config.toml
dataset = "small renderings of single solids in any pose"
train_examples = 395000
crop_scale_min = 1
widths = [64, 128, 128]
block = "basic"
targets = "nearness"
beta2 = 0.95
max_precond_dim = 1024
merge_dims = true
one_sided = false
epochs = 4.0
warmup_steps = 610
weight_decay = 0.1
adamw_weight_decay_other_params = 0.05
Rows from block 3, named by matrix and row number. Rows with one number belong to one channel. Each number is 128 + 32 x the weight over its row's rms, rounded and kept within 0 to 255. All counts start at 0. Numbers have three digits each. After the name is the row's rms in percent of the matrix's.
# convs0: first 3x3 conv (model.mid.1.convs.0.weight, 128x128x3x3), inputs 104-107, a 3x3 kernel for each
# convs1: second 3x3 conv (model.mid.1.convs.1.weight, 128x128x3x3, transposed), outputs 104-107, a 3x3 kernel for each
convs0.18 098:101181122128084071149128216127107073125099142026102132171181150157184162117101136125133149103129120197109126
convs1.18 096:139137166156126162123144159167142116145156090166120106123158096118047118090113135133137144161120142153160095
convs0.19 093:117154130123135166110171225185137114162182169154103109151117118151085107113162139095071114134119106149164140
convs1.19 093:105073141077124175078101191138151094149105124198083137139110113151122137136133145097103151108114148144125203
convs0.20 096:083064100086108081159203138091165139095137143105087133072085088116164159113128124118137101179122133201092118
convs1.20 095:130114132112130081085098135150131148145105117118114148158156167167182090160168183130116162151119082139179115
convs0.21 116:191060100212157159154131156138112116124146144125127076123115137110143128100188126169125066158127132163133145
convs1.21 110:101150111133154012222130145097125121117104180092161058074111173125104126139092090160108054132110058174169154
convs0.22 096:122091129159124122153127176131139160090114050075102128151112126114100106100107121119157107141099143113147103
convs1.22 098:125137072106162112125122200165141200133103128086114131152115110116142123112199136099102149107137164128128164
convs0.23 107:088122088131108140103095096136087142079147139132126149121143140152125105159127140111123125124168141116119111
convs1.23 104:175133155145112132072128114099116131134124110123119122120128085125103070040133132086123141104097137162160102
convs0.24 108:086115072128115203146124209143135120142109144220132112109106116116149110142173122151108101050099110148142109
convs1.24 100:113165103175106121117158177142096136146084100145151153190135176163146109172195126152107147083152167099120151
convs0.25 092:137090150163099113117123135156150145131173133139090154155157133184137116140077112101114136110108126106097114
convs1.25 088:126144138144181106164150157140127133174064148146062140163177168172163214187150187129146090110142080100078204
convs0.26 097:171116077127129166156113160108103183082098172079088167148129178164122146154093116079102103081160109109157155
convs1.26 095:150141164148169172144131094101088120070134149089115150141143095110114153125083151064130086106116119071090133
convs0.27 105:053121089174117100141133174164139122108117086123155112137195141103128120134151152103118143126121160139139115
convs1.27 101:142172152209134174087182105116156069089081111148092114123091143132092114162085105148130115140146120179133116
convs0.28 105:065126141167102134138066105122196149094189163044146141096143096096124140101146102122104153158150137118146195
convs1.28 100:137114142083082118131087117131067155159126167107079138176102121108119130129048178141088148120149117114136133
convs0.29 101:124130132072144076153092128161191114159171190162182148109082139102089088140094139140136142147121073164088114
convs1.29 097:087166104105119173140136125139065147122113112210156113129120089133118117115106117149177156136194113128144178
convs0.30 110:156137114131136105098172164115150111136090080108125126102146154143180167186173110162111135116078153136067121
convs1.30 107:088173157145146186151156101150096160119139095147176160080064120060122121115097167092128119148164139145167169
convs0.31 095:130171179107055127120141133126082115168113140146095085098097121119092133138134153167178209076117085154128105
convs1.31 093:123094087146131113113080112210157137126141120168131122081125149041160152121154181212200158165171144174143150
convs0.32 097:059093167145132146071129148138167125115174141150151167149119135138145164079107139123104118121154113147159141
convs1.32 103:119070127137126081143196159136137135072083130108050107098103136142070082194126098115120146138139125093103128
convs0.33 105:062113123152136113130117120138138107156148089139181152170167121254191119123129156131070094130102135136131135
convs1.33 104:147173150163120124138189214104130134097073070117123112142070040087081047067152108114091110125147102099162105
convs0.34 104:119102114082098091167075091125138122149099111102168188108137149119189188152181165149133117124176173183177093
convs1.34 103:140089097129165164147094148067100144171087066140126094140155105118081073118118113175118100120159137159121127
convs0.35 096:127160088103053122116114081163086133173127161152163177147132213162179232109145139111110095127117052103107114
convs1.35 091:118109166109074080113099101131088123150142110124159129167200147130062119127160158085149139131098098119061099
convs0.36 090:148188076190172105117172140148096162140145129179130091107137131124121104148148097142160103127095142125134169
convs1.36 096:122099119121120129079109112115159126105115123104106132105087140163115178174166162114175161148193149077196173
convs0.37 094:160200127126206159098160158098151082119117116106166114136111115151147124114130131173137092185151116147139144
convs1.37 102:147119134129108095125126117116144111112157163134126090143124140126053064171157043107118135147057090138166150
convs0.38 099:132118113102161086150177095131139148146110101129098122119112097115130123105106116124130123108134168116151125
convs1.38 108:132111119143082176166126145087076141061187130100134133176125157124076112143065066134135126137105137140184114
convs0.39 110:102108184127142171137136118141120110139125133148076112113129134137142153149169120120147142165172085156108105
convs1.39 108:124149130127144133150117178134072171125112153197162176127100124140135118091142164128138115151084091089164143
convs0.40 105:150082106140152144123090110174095126184156121136168145146103155107127139150173122149113132117146098160151111
convs1.40 108:150146110157150121146065110117101123163084095173175094133104118140138103130114139130092104099106141109109101
convs0.41 106:172126094169174146123148210114200149170142191100124118112135140115132079143175136145190101148138087135137116
convs1.41 099:109132111148101142161167161130168166095117150148125121136096134119172130158130129110157101189122158177162117
convs0.42 112:121142124051139219150090068192110101165082111132113149104178145192160160123117142061174112112122123143125142
convs1.42 112:171139094074095175155136180153121120083163140048099134135150133136137153077112166101123111086149132173137190
convs0.43 099:090104113129181074131112189122134126138081134096091108142108130088099109136170119124132115123136125162094179
convs1.43 099:097125131113132134074154165098130135112185091149169171099107110141134163121130177127121108118098102104104140
convs0.44 094:162095141188113190163134198119154161109155120145139119097119108112159157151187130187154135154136105119183141
convs1.44 097:089125135119123099137175151131181102096140198176154122115106128090083102137125152066111078128097089184186101
convs0.45 103:077062079109134115141145143115142164200174160135158085132166198186121110101123121106171093116103084171084158
convs1.45 103:080173138097165096114071153163084149145090161093124098108090137177096116120093070118106150128146097115172196
convs0.46 107:145113109114190089043163089108131084098118111117125158127158101098141125137134152084162088149140080171148150
convs1.46 114:156145129109089163128198171062118126149090138224152185108105149041096119149132093137117125194150108134130140
convs0.47 102:104148157129120125126121109139158081200116091127143108104134120167102087116125128084086087111097125128127129
convs1.47 109:147158155142077083150070137175123122136143075101117138153120120118128092117111130185101118133087146100125113
convs0.48 108:132076105120135095112102109065078121124127175125079180075155153089111107163118119142115111105108147121141069
convs1.48 101:064118144154107156061162087084135129067148138126140076138155094140128174193147080130114104125124138109095190
convs0.49 113:126108118161095049137128111149116149099177120089178126090128142117126151148106177154114100107108159128129137
convs1.49 117:192130110150189126127161151084099133151087185079130122112113121124135114117193097139082155124128144117098162
convs0.50 101:128094145132107088128154070158132177068110145093100148103155125105114097099090148179184104158142156055118151
convs1.50 098:168122149186108049082146047141145141132097136076127076114151134159065130172099085156115160129112120136094107
convs0.51 097:091125074137139082114149217143171124163127100136091127131161129147139120104097086130111167202155128087072146
convs1.51 091:138089130152122112132101143158158135135126139115155122100167121111188169163198135110142178139123134137159159
convs0.52 094:134110045139082155113082141143128138155135096118157114104098113146147117175132133073087123062090118088061087
convs1.52 095:115152118078145150123122128121165135126127134142178152101094142102080110126101106124115133107104104126132084
convs0.53 092:187134115109099114154150130131155112116141142168168158127139121134092145101105115112183140110125110098124081
convs1.53 096:116105118154112144081085138134079100113151126036112137134124102104147072080117093152125126097071156092156156
convs0.54 104:051094198125131132121123136131154183126113148100085129158171172147177138125093101098080088100153108127131152
convs1.54 105:112152124167152169092118169089131115079182117131118152097199131151100186121126107093125094084131097179133147
convs0.55 112:147144195116183171115147156111122143120109175089067144129090115090129112110179136074136152138131133172138144
convs1.55 105:109107120125161126117096110098149183086083171170149184036070116132093141192133125129027078111094133116097070
convs0.56 095:115148099126145133091132096138106140147152096108167181198202125204124113139178109164131100089119158138156108
convs1.56 092:178136136221139127218161149099156093165122098116165072188093154139156129152095196113099076061080132120083131
convs0.57 092:147117148104147138162163135104081168148116160133114140148160136128140101118160124156124144130136159100118116
convs1.57 095:092117106084101124056139103092103151132165123169108151146146175148119170134172149117127118085131076132105152
convs0.58 091:096082139178152083162156113157159163138193139185184155134140147107097078149128137161149162136127096166143122
convs1.58 090:112156149157110111112154146120104130123128182119143157157141134086112073073076105079101114098140123147081149
convs0.59 114:119134153109107133106172102069098140119099142182121117116179142140107137163108113170114115147119118162087119
convs1.59 104:117131153154074149148103098176101156155155102155104145123096060087126110106077130134110115152118106137153166
convs0.60 108:112197175175139235142094218126092177097080110148119094120116085108084075094106155152100154098129172121117055
convs1.60 101:158087135118125103108206166136137162143148104142175076124117181135125155092121116149121147148128167166155149
convs0.61 092:143101138102107151122102167138171089117181099147133122054111123080088090095119153136135077180103034095133120
convs1.61 089:089131124125196151099103164126060154136082130104133136161149167166157141185169166151109147153179086164148124
convs0.62 092:140187119049183144066122198117096093106141136185102109144089142106110120092160116112169139131105159113092131
convs1.62 093:127148136134028079111104148146123130136110124145168106172187155102169160079114065117105087142093122118136125
convs0.63 103:090087176100096248153163114033096161079124147117145175073077120127099093078119114164081124114141152052109102
convs1.63 105:124169097090083120111133116135160104121146098107134120149147183145133100145111134133145170128152140161121084
convs0.64 115:094205160093108112142105153117155128139156106080149149144139093165101158154094199096106130120106116089083157
convs1.64 117:126196099139109132146138142208099140139172123117138118147132144156134139166132097132106115146128112180152097
convs0.65 118:094162100203166144124211217134116102180107117209121103147043173074101155137151116143155137081159137157130133
convs1.65 116:139095142184150117086089174130150112156150161189170101119141198096143204115214142113140135108126129091110125
convs0.66 086:099102127157149131123087208107113164151146134149139154103157139106099145134122142177123120111077147126095127
convs1.66 089:132116191116087134135096092128137109126070131190166172159116140144131168185141156175137109085133111137092095
convs0.67 105:150134146102139132116147162102123099076167153083125176156127079095117113096179128103140107143156159194151089
convs1.67 100:143191102173137128161107085154166148132076125129148154089128145122150159140097137104096074123108104145133183
convs0.68 108:130150192175093122081108139137130108126122058106181153091105067137135166157157112104194117120128159129184107
convs1.68 112:139109105173126142139148142061064140088083131126051145123142144093184091127144104101193128082139160139128109
convs0.69 095:126188206160189139129039115145143099158145172101170113153120055106182195126162207172158145143154121119113089
convs1.69 099:125100131130159105122135137184152156131117118176107151032095120104133184103170126169119096190137151137090099
convs0.70 093:087152064103147118149107121099109108131162115119095171152085110144128123135141103088148095087110150100127093
convs1.70 100:127140153114134119129104157063186167145163086140205103099089138165101151172172184135115126124114149179086107
convs0.71 096:095120060097093083157159131144138150130085068118083085135115143124063144106074113127149128138112109103126111
convs1.71 095:121113149174132218172144172145133080164170166125183199138160138046130162085094143130085135119105144112083096
convs0.72 098:152141079189158116194154137132108122161117156120073157126145067127116140165162151142153104082115111143126126
convs1.72 105:140101128101097133143059106155081080159106110151127155114132041152125111146105128090112152082111115077056138
convs0.73 097:158116155146162163127072115070162123120184153117108070184169165155134103078107096090133142172163135123098094
convs1.73 095:148156169125136117072149116176103122070097094126151167187130156162180092144186195100098088115186143135138106
convs0.74 081:099152149129095136093095116125153160150116154144087129089108136146134086040098104169134108094172130139111158
convs1.74 090:090108147098177139085137147199174125142170184109127140192166148165135147118158109149101154161153154156146156
convs0.75 087:110150153172166120177154136168105144182162136207156140163156165166173109089145153086126132099138113126113088
convs1.75 089:073184156113139106113124161131145098062115111109139069158122098135103146111123147116165151143139126103103102
convs0.76 103:117122101094160147109119140110175145154141164135143168118091146128119142128153110115129080109126110117139180
convs1.76 105:088088148153122150135086066086132170134191117096120079158147127109095143170157112096086085126153105160130153
convs0.77 095:114172131111128159073201184156139200163141178116113088149085088132115081051098149088108144063095141137099128
convs1.77 104:128088092136161088119134148122129100152112143128160137114102162079078086081153103118119113129144121116084192
convs0.78 100:156124131148097197165081117158117148114094154094132150053124128135170128112117165111142116128156145173136217
convs1.78 099:126070085096122114202147121067158103111152104124111152097097160105106089085169184142144077121110081112104107
convs0.79 091:120089125115111130113155181091114150140195129103190128160193115143141139115178117154140087168127126122100125
convs1.79 093:125154070066115094130112135157139154170081125123094111116082124120101058120078089152095123121082078122089054
convs0.80 104:078134111094136140043104130164114111110137108167128125138129131117105146124113107169141135120152132083142147
convs1.80 098:113104113174091121143111136129152131140078122205190103028173140133071092121128091153121078155092137135155174
convs0.81 086:151148115098152196125155128109131185094113154081135139144159118139125109112126101077175159132111160123116105
convs1.81 088:162069182107129156137190177153154180138123144165086122139147163096143148168146116077168089125134127110144150
convs0.82 091:153108129110077143074142147149160137185100153112099111190133118181118112192128111119198178144126146119136152
convs1.82 093:069084110075172148136081121166135146115219111135098150169093076091104143074134138187185144176166106103103106
convs0.83 097:112168096197111146090120098118138154140114129155097115152129201131181191111146207058125139102134172116125103
convs1.83 097:116137111104104101117074199127150093157143165099124078106165187112146125089157080098156094041130133110149197
convs0.84 098:137140133146109135161095135121142105205117094095113154075141102088094075117128117111177189097125099127140117
convs1.84 099:151161159141106143127113131122131100139142174119101169119149178107109156127147152119104090141144119068022165
convs0.85 103:142117125076074087095142032136121116121101133178138091138149138095144164054117134146090112131139110110127112
convs1.85 101:096063042149110082137103075167141095204112162127145103123122158132115145061111179106085136126077109127093083
convs0.86 106:084076162163094107138129124116085103104128115111108134108096126092171138110169147065085080119106081164136081
convs1.86 107:149167147109151068112087122098138133152081158069101124127092118149112124104129100104138136141156186138066113
convs0.87 098:152176155103125122149089120162169138141123079130104118133120135077120131099089114117130125137207176134197119
convs1.87 095:147123138167100108131129068113072106147140097076114151102156146080137153050118165160084153109093105113128162
convs0.88 113:093081158116146128163152141148157140152102133177149128111122163127080186131126166123125161101195064090067126
convs1.88 109:124130131075098179072056098133113129152095125161139133129122049151178099135153190164132111117150219052146128
convs0.89 095:152119152114146170119095154157123168108148123131163107120125155133132126136157193184142155185113164173174176
convs1.89 096:137108091083127120072169126147133114115119159136146116120160152162082074078127110121171098137158126096200127
convs0.90 103:121116176149140090118116075094165156139143157155086170125175110169143072164166143102139145070129142126118145
convs1.90 101:086151162127122105118134131102153118144079161077144179130169061110123109146071108145163187134138160140114087
convs0.91 097:124153087128135115119173151126132180135190141122176131140078085118153076100110097127088157154112114105094096
convs1.91 099:060175122153122134106122110176157176194117134125169103098094070135139196154137121180147134094104134098110144